python train.py --arch="uvit" --dataset="scattered letters and digits in many colours" --horizontal_flip=false --conditioning="class" --num_experts=16 --shared_expert=false --width=128 --optimizer="adamw" --lr=0.0018 --weight_decay=0.1
Rows from block 7 of a small class-conditioned image diffusion model, named by matrix and row number. Rows with one number within an expert belong to one neuron, the router's apart. Each number is 128 + 24 x the weight over its row's rms, rounded and kept within 0 to 255. All counts start at 0.
Before each expert's rows are labels from the 100 images, of 14976 (inputs lightly noised), where the router gives the expert most weight on average: "strongest on" is what is common among them; "place" is the part of the image that holds the peak. Only what is clearly more common there than usual is listed. The data: scattered letters and digits in many colours.
# router: router (model.blocks.7.mlp.router.weight, 16x128), inputs 0-127
# up: expert up (model.blocks.7.mlp.up, 16x256x128), inputs 0-127
# down: expert down (model.blocks.7.mlp.down, 16x128x256, transposed), outputs 0-127

# expert 4
strongest on: green
place: middle left
router.4 [124 175 134 116 130 142 127 157 138 164 123 118 133 143 104 132 133 139  77 114 114 154 146 149 136 110 148  97  92 129 155 155 127 120  97 118  94 143 102 137 107 164 165 152 151 134 165 159 102 118 144 115 146  81 134 153 123 149 147 157 142 181 137 119 172 117 122 145 164 131 153 136 102 186 161 151 156 117 100 108 157 120 123  94 121  99 114 135  87 102 135  89 123 139 131  88 196 123 149 139 122 131 151 117 135 129 166 162  99 111  84 127 147 106  83 108 146 131 143 141 124 146 136  91 133 141 162 123]
up.0 [181 139 129 111 105  84  86  86 141 148 127 130 151 126  90 132  98 139 131 103 129 126  86 136 125 148 128 111  98  96 130 137 125 124 136 154 133 136 158 154 125 149  94 105 147 157 143 110 130  87 170 148 144 141  82 123 149 135 110 122 145 127 112 114 129 102 157 140  93 101  77 147 137 121 142 127 114 176 131 102 145 134 143 105 109 183 117  96 126 110 151 151 118 116 119 147 107 141  72 133 120 127 181 107 128 117 145  86 147 103 166 135 106 122 146 135 127 148 146 167 115  83 147 115 142  71  83 104]
down.0 [143 118 101 113 139  83  87 103 139 128 161 177 119 147 145 106 128 115 110 118 140 140 125 116 129 118 171 141 115 137  50 142 153 129 133 143 137 123 159 112 130 116 120 123  95 117 147 108 108 115 113 119 112 122 106 113 122  80 139 160 152 125  90 106  95 105 155 127 127 112 138 154 115 132 120 115 120  96  90 122 133 101 100  66 108 163 137 140 103 110 148 124  92 144 138 132 117 118  84 110 164  85 145 164 118  96  82 127 123 104 156 120 146 112 155 110 113 176 183 107 143 132 142  66 137 141 144 144]
up.1 [126 116 108 145 116 144 139 119 131 170 113 145 122 129 174 138  95 113 152 158 139 146 121 150 119 149 145 111 155  93 119 163 163 160 150 119 111  77 136 108 149 135 130 124 114 139 146 103 124 111 180 149 123  44 156 133 120 116 168 143 133 100 139 131  93 142 104 169  98 147  99 131 167  91 122 184 132 142 110 121 122 148 111 154 107  98 116 126 140 146 117 161 141 119 170 155 126 129 108 131 109 154 137 145 135 103 120  86 157 133  96 105 102 143 173 110 106 167 150 123 154 122 107 159  89 139 100 104]
down.1 [108  97  94 145 115 142 167 149 122 105 110 105 146 104 158 100  99  92 133 138 105 126  88 162 151 124 168 117 145 143 159 101  82  96 144 133 117 134 118 133 137 169 116 138 130 170 141 178 166 100  95 151 121 156 135 149 120  90 137 130 109 133 167 121 135 124 110 156 129 112  90 167 142 138 141 141 139 116 108 130 153 144 118  99 144 135 101 140 165 160  91  98 137 133 129 160 132  96 113 125 159 126 138 129 130 119 134 152 100 117  99 126 112  84 158 174 101  78 140 179 144 129 137  92  88 152 137  94]

# expert 14
strongest on: teal; count: six; black; blue
place: top centre
router.14 [140 133 145  87 128 135 150 169  89 163 132 116 107  92  83 122  99 123  90 111 152  99 156 122 132 115 111  98 127  91 134  95 107 146 136 116 164 183 117 130 114 148 123 119 100 133 160 146 131 133 114  91 100  81 120 103 147 182 122  75 107 127 114 102 155 121 117 143 112 113 151 154 123 143 134 131  92 154 139 142 149 147 101 142 145 120 138 157 136 148 120 123  98 127 141  91 127 117 143 120 193  86 142 115 116  93 118  82 142 152 114  97 142 153 133 146 157 120 165 137  88 177 128 126 130 101 159 124]
up.0 [125 105 107 119 126  98 124  98  94 107  98 132 176 134 133 114 115 101 119 141 117 154 107 141 108 168 105 152 146 121 118 160 112 112 123 141 179 125 130 121 154 154 163 113 135  95 130 107 124 126 181 134 123 148 146 187 127 146 118 156 133 132 123 133 200 158  68 106 137  95  51 125 109 115 125 178 147 129 145 189 125 138 122 130 114 140 145 143 117 136 135 139 110  99 141 155 177 143 145 160 134 100 136 106 141 129 126 143 105 156 144 154 118 120  97 122 132 140 114 160 140  82 119 145 121 162 137 140]
down.0 [120 108 191 131 133 147 154 113 150 133 155 133 157 159 123 145  97 131 133 163  95 139 166 124 117 122 130 108 128 157 153 142 110 116 143 140 149 122 124  98 152 107 124 116 150 124 102  90 126  95  51 118 117  90 100 103 110 105 113 141 143 134  99 131 122 112 163  95  92 121 122 119 112 128 147  81 153 119 104 147 167 141  82  96 123 141 115 127 131 103  89 139 104 142  85 128 152 128 119 108 167 145 124 151 113 177 168 151 130 134 116 133 184 148 116 152 129 137 141 130 124 141 190  89 128 110 152 162]
up.1 [144 131 142 109 143 170 132 117  70 164 124 144 142 119 106 133  95 115  91  91 146 107 169 106 114 133  99 126 112 122 144 116 115 136 149 103 147 128  75 129 107 141 113 114 141 175 171 152 152 145 117 115 126 127 148 110 133 127 173 108 102 162 144 139 130 134 150 120  98  77  95 138 115 179 116 129  96 107 116 150 160 123 133 117 150 175 138 140 119 114 143 112 120 138 131 131 151 119  99 147 173 123 139  90  97 104 101 112 145 146 130 126 144 145 115 106 116 109 105 201 118 104  74 162 138 132 182 140]
down.1 [147 106 143 126 140 108 145 125 109 113 136  88 138 151 171 152 131 131 163 134 151 191  76 121 116 125 133 118 148 132 141 148 130 134 108 144 125 113 160  96 167 134 135 146 132 113 134 133 112 119 152 139 112 105 108 114  87 116 141  98 151  76 120 121 118 125 144 126 153 189 125 101 169  94 123 114 203 121 100 125 128 143 151 115 112 130 154 138 113  99 115 122 175 138 103 133 109 107 183 150 127 144 119 151 147 148 134 174 126 110 146 144 148 123 129 129 159  59 110  89 167 135 151 105  92 126  99 128]

# expert 13
strongest on: teal; blue; count: six
place: top left
router.13 [138  97 164 145 112 126 114 111 102 106 142 164 179 111 128 122 152 101  67 144  87 154 154 141 103 164 118  96 157 130 127 127 116 176 136 102 132 124 168 113 127 175  92 143 137 126 107 153 129 126 117 106 118 135 150 143 109 162 118 165  66 155 178 138 109 103 125 150  97 125 101 158  98 124 155 128 102  94 121 154 106 111 141 129  87 127  90 126 129 130 148 158 134 133 151  94 109 126 158 151 138  91 137 110 108  94 126  83 152 133 142 134 162 157 176 136 118 122 157 135 163 116 128 118 141 118 127 136]
up.0 [124 124  70 157 128 163 138 157  86 135 143 192 132 126 111 131 140 113  93 154 145 110 161 100 141 117 173 129 105  93  75 169 109 144 117 122 127 122 129 139  81 134 120 157 122 109 127 100 100 123 129 138 138  73 106 106 138 156 141 140 118 143 119  98  73 119 176 130 113 151 163 142 127 128 115 135 108 100 134 146 159 108 137 141 153 152 123 116  76 151 155  94  92 134 152 151  81 157 104 113 179 133 139  91 139 120 108 161 130 140 105 129 125 167 108 117 118 129 141 108 115 129 109 141 102 105 113 139]
down.0 [151 152  95 108 147 108 147 153 143 111  94 108 123 164 124 163 117 107 131  87 139 122 124  92  98 147 139 159  91 123 152  86 117 167  93 124 126 163 102 128 121 174 152 168  73 140  48  88 116 157 134 132 110 146 128 129 102 113 178 108 145  94 125 107 119 105 110 153 129 138 122 140 142 158 143 144 144 127 136 115 109 106 128 122 117 145 160  92 156 132 164 115 152 132 126 181 142  84 131 148 140 144 146 109 122  99  83 163 110 134 129 134  97 117 135 119 123 140  94  95 152 137 131 143  93 129 137 127]
up.1 [111 150 112 129 151 150 171 146 176 125 116 122 128 134 137 113 108 145 137 120 135 160 117  90 107 156 131  86 146 119 124  77 120 163 111 149 127 231 121  92 100 131 132 143 112 131  97  87 133 122  62 172  99 169 108 147 109 100 164 145 149 107 106 120 139  95 114 118 111 131 111 110 120 149 164 102 116  75 107 132 136 133 122 143 121 122 108 141 132 154 168 117 145 147 127 143 149  97 114 116 139 103 145 118 121 120 113 104 120 170 134  89 120  98 152 127 132 138  97 136 109 108 140 131 154 141  93 134]
down.1 [130 136 148 129 112 123 108 146 115 122 122 174 122 115 157 142 107 122 107 139 152  95 159 146 166 146 145 136 154  87 143 125 112 137 144 130  78  73 128 149 112 107 107  78 143 135 151 163 140 165 160 127 122 127 131 124 179 125  79 158 120 116 145 158 134 134 106 162 155 121 129 156 151 143 128 112 119  83 150 102 143 141 121 148 162 142 164 147 117 136 123 150 119 130 184 160  98 180 126 136 158 104  94 140 156 105 158 131 156 106 161 155 137 107  98  93 140 178 129  89 102 121 125 157 123 142 111 108]

# expert 3
strongest on: pink; white; count: six; the character Q
place: middle left
router.3 [141 152 137 137 104 106 114  92  98 113 115 162 111 102 118 141 163 157 104  78 173 165 160 123 105 142 120 117 126 156 129 145  88  97 121 113 104 145 115 163 129 117 104 115  83 174 119 130 124 152 133  81 128 123 139 141  77 116 104 102 125 145 124 141 146 122 112 130 189 127 129 102 161 105  87 145 161 101 129  97 130 133 126 110 143 116 158 151 163 115 118 146 161 147 109 179 134 112 150 128 130 125 111 139 135 150 144 165 177 111 112 127  70  94 125 108  88 150  83 114 124 155 126 138 129 116 124  99]
up.0 [141 164 154 186 120 118  91 128 146 145 100 103 131  80 188 109 156 117  84 110 155 117 106  89 119 140 126 103 117 108 118  91  94 128  91 161 135 150 146 132 114 157 163 156 100 124 124  85 120 170 138 124 141 150 121 121 114 109 123 139 165 166 136 181 110 111 187 126 134 101 153 152 120 146 137 115 120 127 144 134 120 127 116 118 139  88 109 129 114 145 151 146  75  77 103 135 120 121 160 125 153 174 151 134 120 125 116 135 121 126 136 135 109 113 129 138 105 103  95 178 135 143 104 172 129 132 134 107]
down.0 [109 168 133 113 104 114  90 143 106 109 146 102 124 126 116 131 151 144 135 143 136 140 150 153 151 109 132 142 119 123  77 116 143 103 161 125 129 116 111 147  80 115 104 133 139 127 139 152 102 123  94 194 125 107 134 104  96 114 155 118 132 149 172 121 123  99 186 108 110 115  94 161  94 133 123 112  85 137 151 113 121  99 139 159  84 131  93 122  90 124 147 122 132 127 193 122 102 170 139 138 177  85 135  98  97 100 113  94 112 136 136 114 181 127 153 136 139 117 153 131 154 107 136 157 100 113 147 122]
up.1 [146 127 165 128  94 119 148 120 151  87  89 140 113 125 142 161 155 163 107 122 194 125 105 137 131 156  78 113 120 118 161 140  84  92 100 153 145  97 120 121 150 146 145  63 106 125 114 127  91 131 144 102  80 119 134 156 119 177 152 115 143 127 122 132 103 122 141 143 151 139 147 109 102 128 143 105 175 114 110  86 157 138 149 105 116 135 125 120 132  92 147 153 144 120 144 155 150 124 123 134 201 134 148 108 124 107 123 148 133 116  96 166 125 114 123 115 127 145 121 162 135 180 130 113 147 163 114 106]
down.1 [157 187 117 133 162 138 131 143 116 134 139  97 149  82  95 105 107 147 113 143 116 144 154 142 140 109  96 116 140 138 138 115 135 135 116  77 120 141 178 130 115 135 151 141 115 148 135 144 137 110  96 141 149 118 178  93  51  90 122 140 174 161 111 133 141 109 169 131 149 145 118 151  95 158 153 102 105 128 149 127 117 107  94 114 129 112 124  96 150 120 135 116 148 157 185 133 160 112 151 107 110 120 108 117 110  83 145  81 121 143 141 119 172 131 160 142 138 163 106 145 151  88 122 144 131 140 107 127]